From a checkpoint of a small contrastive audio-text model.
Model: 4.78M parameters, log mel input, encoder arch efficientnet, encoder norm groupnorm, encoder activation silu, encoder widths [32, 56, 96], text encoder layers 8, text encoder activation gelu.
Rows from block 6 of the audio encoder of a small contrastive audio-text model, named by matrix and row number. Rows with one number belong to one channel. Each number is 128 + 24 x the weight over its row's rms, rounded and kept within 0 to 255. All counts start at 0. Numbers have three digits each.
Before each channel's rows are labels from the 100 clips, of 14848, where the channel reaches its highest value: "top examples" is what is common among them. Only what is clearly more common there than usual is listed. The data: struck, bounced, scraped and rolled objects made by modal synthesis. In brackets: how many of the 100.
# convs0: expand pointwise conv (encoder.blocks.6.convs.0.weight, 224x56x1x1, standardized in use), inputs 28-55
# convs2: project pointwise conv (encoder.blocks.6.convs.2.weight, 56x224x1x1, standardized in use, transposed), outputs 28-55

top examples: scraping (76); reverberation (61); text has "room" (61); text has "reverberant" (61)
convs0.210:128164133105161118209101130105151076117183131127148122105150180139137131119105151140
convs2.210:110114102094109145121134084159114113139108121123148138110149118139151131103178108149

top examples: string (93); large (85); one hit (58)
convs0.44:135106103121145115081123075159159129115134134093139123124149119145107103165122138153
convs2.44:139146122147140137162092107123051091145078113108120118140176164139096149144105149110

top examples: small (86); one hit (69)
convs0.101:103084179137117142130123122133105117167108150128146096154130169126075114145109129128
convs2.101:147170137137109141142186099148149100133087132088138129127161076126111118161112112117

top examples: steel-like damping (54)
convs0.167:150111124130101134084140142180130136135129128173138125122089085180131124122101093152
convs2.167:134114111096096106156103114129161146140113136141105159101141117103173140167126161111

top examples: small (75); clamped rod (66)
convs0.33:050140178142088145129136102128126114139173124156128130159135117135159159103111130117
convs2.33:133158167106138147117154131118138146121135140142112075085144115138141070154192098097

top examples: string (77); large (63); one hit (42)
convs0.93:145133141091118138104129122102122157108091079112177137105117182134119123154098136162
convs2.93:158103123150133145181159115149140121145094146117140089076082134131134126139127152101

top examples: repeated hits (64); reverberation (57); text has "reverberant" (57)
convs0.148:124135148134128085131115127164149126145158085143134128096089141138128123095127100064
convs2.148:134141113154157099168144135133154133133169107133123132122122111129143074097094120124

top examples: large (94); square plate (75)
convs0.16:143172091127114117135108088095116105103125157158143138134125107133117117113124106135
convs2.16:103145127118118118092138103119138152100146106097131145188173133121159087139134152102

top examples: clamped rod (69); small (69)
convs0.129:141119121127116148157178180106144147145120099139135120127076120130127110102129100175
convs2.129:099105162119144123105137114121108100133164116108162138145126131157170129146140126179

top examples: size: large (72); membrane (64); steel-like damping (62)
convs0.186:119136094135104185112130093190133151106135128137092133089146095148154097132094102141
convs2.186:110131102098107101101123154095106100120161101097123084165116133122127133116077094127

top examples: small (68); steel-like damping (37); rumble (34)
convs0.121:141129117133148107166185156111125130142206113135141118116107120107149100117124127132
convs2.121:090133156129140107117166115128107150175130090120132124141110142133151112110149121179

top examples: striker: soft (99); muffled (low-pass) (49); clipping (36); text has "clipped" (36)
convs0.52:137116133140108132114121092110125123142108131062129100105148172143144112123135174141
convs2.52:148125132122114187123167089144145098107114139131115139102166113130125113172138128112

top examples: string (80); one hit (71)
convs0.41:153119119088140157106096123117128108108103127119137178121134143168135083115156106154
convs2.41:149131145104131161145184135137165117101138145094134111098148108129118120114104102130

top examples: steel-like damping (66); white noise (49)
convs0.170:113111132144078163138189113182145120118113106156113111136153115151123105113094113144
convs2.170:150116117104090118096132140127147123152143143158130112144164078078097121115101151087

top examples: large (68); ring (52); one hit (46)
convs0.215:089119161151131116139127101135138099096170095101097138129195156123145132147130149081
convs2.215:171137113121154117100116126122103119157098104097106116121149084173102106142125096169

top examples: steel-like damping (52); clipping (48); text has "clipped" (48)
convs0.181:138116126151125125108157139151098115108148090129202153144116070143107124152117120091
convs2.181:151108146149083134109106120179111122108129090150099150151127124123129094134090104123

top examples: round plate (79); rubber-like damping (53)
convs0.105:130091171165153141093117115138080102114141144109134118156126124123124138139135129088
convs2.105:159152111169139138092122116133116132131112122124109150155145107157148181186129133107

top examples: string (48); action: bouncing (44); text has "noise" (43); muffled (low-pass) (38)
convs0.151:167113142158107139090132116134149144150113133148116114147091104121127160134142134100
convs2.151:140129101126097132133103093144133064123106096112151152136103135182174164132112109128

top examples: muffled (low-pass) (92); pink noise (45); white noise (44)
convs0.162:101113173120130111146141106121125066142127111096175140139074116096125116099113111091
convs2.162:143141128134143138105115114196124140108107110155123125139114104114113116138091099109

top examples: clamped rod (47); pink noise (39)
convs0.34:141146156105117122140146110086157109139147089092156149128094146127128123128111158090
convs2.34:134132104128084158167120098160130184124141116171084126140121125127136135151139108169

top examples: size: large (64); wood-like damping (51); membrane (45)
convs0.66:116127140107136087152100140168130118144082110087160116132145095122137132139135140109
convs2.66:145081122148128141167128148106127181135160119119124110120157160117110118131132165109

top examples: round plate (68); rubber-like damping (68)
convs0.203:140164089127107145101149097110109071105064140086095139133150128148104120127128105116
convs2.203:116124104118143104157095121130101107137118117143154140129110158142140113145140124105

top examples: quiet level (64); steel-like damping (59); action: bouncing (44)
convs0.191:115116134139092119147122106143099144084147122136176057164120110145158164110121102139
convs2.191:134137114170116137155142086088112165128131089123123077135138103159166098125155104136

top examples: thin (high-pass) (92); pink noise (49); white noise (30)
convs0.189:172164135141135144126121163097112084149107153117078112120132141134180145094148169135
convs2.189:135173137155166128129129168128094124111131128125129122114082153174166140159099125122

top examples: scraping (75); membrane (36)
convs0.128:131145131126167127121122098132124147151109127088122111144150082135161121091173123126
convs2.128:169117083117119152210108099111139122135162138124127162103138155133127116106093164078

top examples: thin (high-pass) (60); repeated hits (51)
convs0.195:092140179105068135160153144132119115131146133123142104140100128127154114126133170111
convs2.195:129146105134122143092083175144126164104167134143158152077114166137161110120119104130

top examples: white noise (43); clamped rod (36)
convs0.213:121134112146114162179168149122124103159123146150144078114140151137154136121086125109
convs2.213:163125142135100141134162095177150147166140109117172178073097156109134107129151118153

top examples: striker: soft (93); scraping (84); clamped rod (30)
convs0.21:107134142135145136169162084111114089104167130138157136104117208131096164113120146138
convs2.21:150133129173146135113112141165160134119159105101167153117121136119109121082101093071

top examples: size: large (65); string (59); wood-like damping (47)
convs0.178:112120131141134130114101106178141114085102095120103132115130137156144126134089102134
convs2.178:141124112154136145136121160105137099137081155105119168146111167151177129171109113134

top examples: rubber-like damping (59); clamped rod (52)
convs0.91:082131169148110129144081137121174131119099130156098104100155122128118152106106144136
convs2.91:106144143133112093113089103127114108102165131142158159115119106116174162151127159148

top examples: small (74); clamped rod (71)
convs0.29:125108125148143121108126111127122166149107114084154120146110117099114138183124131135
convs2.29:101127114146171113145099094126150150111121160113074101151153087111156142146167134126

top examples: rubber-like damping (50); one hit (43)
convs0.124:080125127125119133071157114111067160150079132156110166128131136105164142141181152146
convs2.124:110124118128141123113131065133127115161161088144143123116121093176108155098171182143

top examples: large (97); round plate (76)
convs0.14:144145107147129107090113094162094100109127168126115130156133106154095122164163118075
convs2.14:116139126157118105144116136121074123176092118116167155162111158068120140139137137095

top examples: quiet level (72); repeated hits (58)
convs0.172:125140127127159105162110147138133099142118103113080118134140099130195143107139090158
convs2.172:114155126113112099150139103105110099150156080152145166104117107120105115099126146129

top examples: clamped rod (54); white noise (37)
convs0.38:155118095157115138109124094131131116134120119134152094146104124103165160126127074166
convs2.38:116145116150121183123100129146127147114140125153121170157141125180147105126106144149

top examples: mains hum (59); rubber-like damping (55)
convs0.20:135151110124109175121138170135160121123154134108138142106151123192111143098159095133
convs2.20:089120143087162138133127131133126138124143135158081110108137125081095125112140173125

top examples: large (86); reverberation (72); text has "room" (72); text has "reverberant" (72)
convs0.155:141144155161113102100156122134161133089127087154146097139102123165123141128111094131
convs2.155:132156129103144116086133116085143131086156171147120148097156136124120158130126173144

top examples: steel-like damping (71); repeated hits (65)
convs0.179:121138113092089096090141130124127139146118096137112156155131104150095167164118187146
convs2.179:153126164137171124147127152149123139113170148137121105148141113117108142115106167144

top examples: one hit (92); medium (72)
convs0.12:134154105139101115093139159106135155102104156111145133146102138180148098135131174132
convs2.12:095172141130157119123144111106131149133124115122168099106139172174133084115182100153

top examples: reverberation (85); text has "room" (85); text has "reverberant" (85); bouncing (66)
convs0.146:089117096194103173129118120137122154141132124108121097089168118126179106105108095138
convs2.146:144173150099143102139126114117129117170144109139172147158090128112094110066150173132

top examples: reverberation (100); text has "room" (100); text has "reverberant" (100); rubber-like damping (60)
convs0.211:150118167100124137110123103131119137143076156153074118144123155094131100162145117128
convs2.211:126127115162161137181111109119111153155094090134156110096132149174139096108107085119

top examples: striker: soft (92); membrane (44); clamped rod (29)
convs0.74:141124144107142126124186111123144140112152110136137142168129115150104138096123097114
convs2.74:114133108115120124134124107129159125084148120154151117135135135102106166140155143086

top examples: large (81); membrane (57)
convs0.75:172143080123166139098137121102111084106131135097107138103157114145161099132159111134
convs2.75:116121143156100121138091131091100164111134109145104121132158165151154108125169163122

top examples: string (69); one hit (66)
convs0.22:125136107160156125103138124101141123142132098101124118170074082092143167095126081124
convs2.22:116127140170153128091129121143134151152135131146099181136139102111139128180137121140

top examples: reverberation (70); text has "room" (70); text has "reverberant" (70); bouncing (50)
convs0.165:132123133139063134127127103158143119140120075134149127120091143122147136111120120105
convs2.165:127147063103119113136142148119126131125169172144135137083136130128117107147065141123

top examples: rubber-like damping (86); one hit (67)
convs0.138:142132130155114123102156138131105160095116091145148144118153088117140099123134127077
convs2.138:134146138117125106129157160066134162159157117133143116139137148097130118151115169152

top examples: small (60); one hit (48)
convs0.202:121115126138149110113131115145139105122150134150112139139112063114078176125069131098
convs2.202:111142117141113131137141114151136161127144129138061117137147075100118128119149132149

top examples: clamped rod (100); small (80)
convs0.103:102135178137133109148088118141090132141180124125091112128155133108147122112138166094
convs2.103:121104137159119125116103106109118115168107093107141146121132119123132138099094144169

top examples: one hit (88); round plate (43)
convs0.135:093147117135125105109113114087089171115101123103118159130155116120149127137126137163
convs2.135:105107097135138085111143120129104139117128106138138118110136126141128160122187128134

top examples: reverberation (80); text has "room" (80); text has "reverberant" (80); scraping (42)
convs0.159:128123131146125153091172100145132149136149138160128128145142104116142084106113125148
convs2.159:166141114066119122141110122093155085119121139164105162129146116138149147119106127153

top examples: plastic-like damping (55); bouncing (48)
convs0.183:116148137158147125171162114151072116134155062124171108103131119134134113108121147140
convs2.183:184131073121108123125110138136127111114126100155112102137142137141130119121094114123

top examples: quiet level (59); bouncing (53); membrane (47)
convs0.184:130100154148096142130148083140096107122105084145135135149130130152126155120091120104
convs2.184:120148106150132155163147121104132154124125129097136137099121123173166087157146123167

top examples: closed tube (83); one hit (60)
convs0.58:087113102126154153092136088114112120106119093143164127142077123119146158110167136129
convs2.58:118137111120125184086133096131128157107157134155149141173125144128145129114147116175

top examples: thin (high-pass) (100); one hit (48)
convs0.127:108126164109136138113110152141096080159147116120151184122119119110131118125160088125
convs2.127:112121094162164114128149154104131199149154112132126130137124138146139133138107159152

top examples: repeated hits (77); membrane (47)
convs0.192:136115149134153133132100130123101139105144124150137120136137084184150167121155114123
convs2.192:107157104171127143148138109086123138107148138107128111157125148136173164131159111094

top examples: rubber-like damping (52); one hit (52)
convs0.15:148091172128122104123107122131150121134108111154127112156122129155153134123140134110
convs2.15:145110146102134151114110152123118166170122126104096148094129113174146098122138122146

top examples: thin (high-pass) (51); white noise (37); pink noise (35)
convs0.205:122111151159128132158144126140100113166114140139090078057134163108173104108136127135
convs2.205:161136116092096104119144096105149099166110107120111188179105110140127129137102169154

top examples: round plate (78); one hit (66)
convs0.80:146187150116143124109125129106093084156076119105166107144122102114094140130097112129
convs2.80:122157110118117162127108145105099106118068165132136122148143155143067153120141117135

top examples: string (100); large (96); one hit (58)
convs0.106:185129150098136136109119145140158112101076122106174122124095159132102104130077154160
convs2.106:125099182088130124117173159109162093089140131133089160132162126140157113144095119153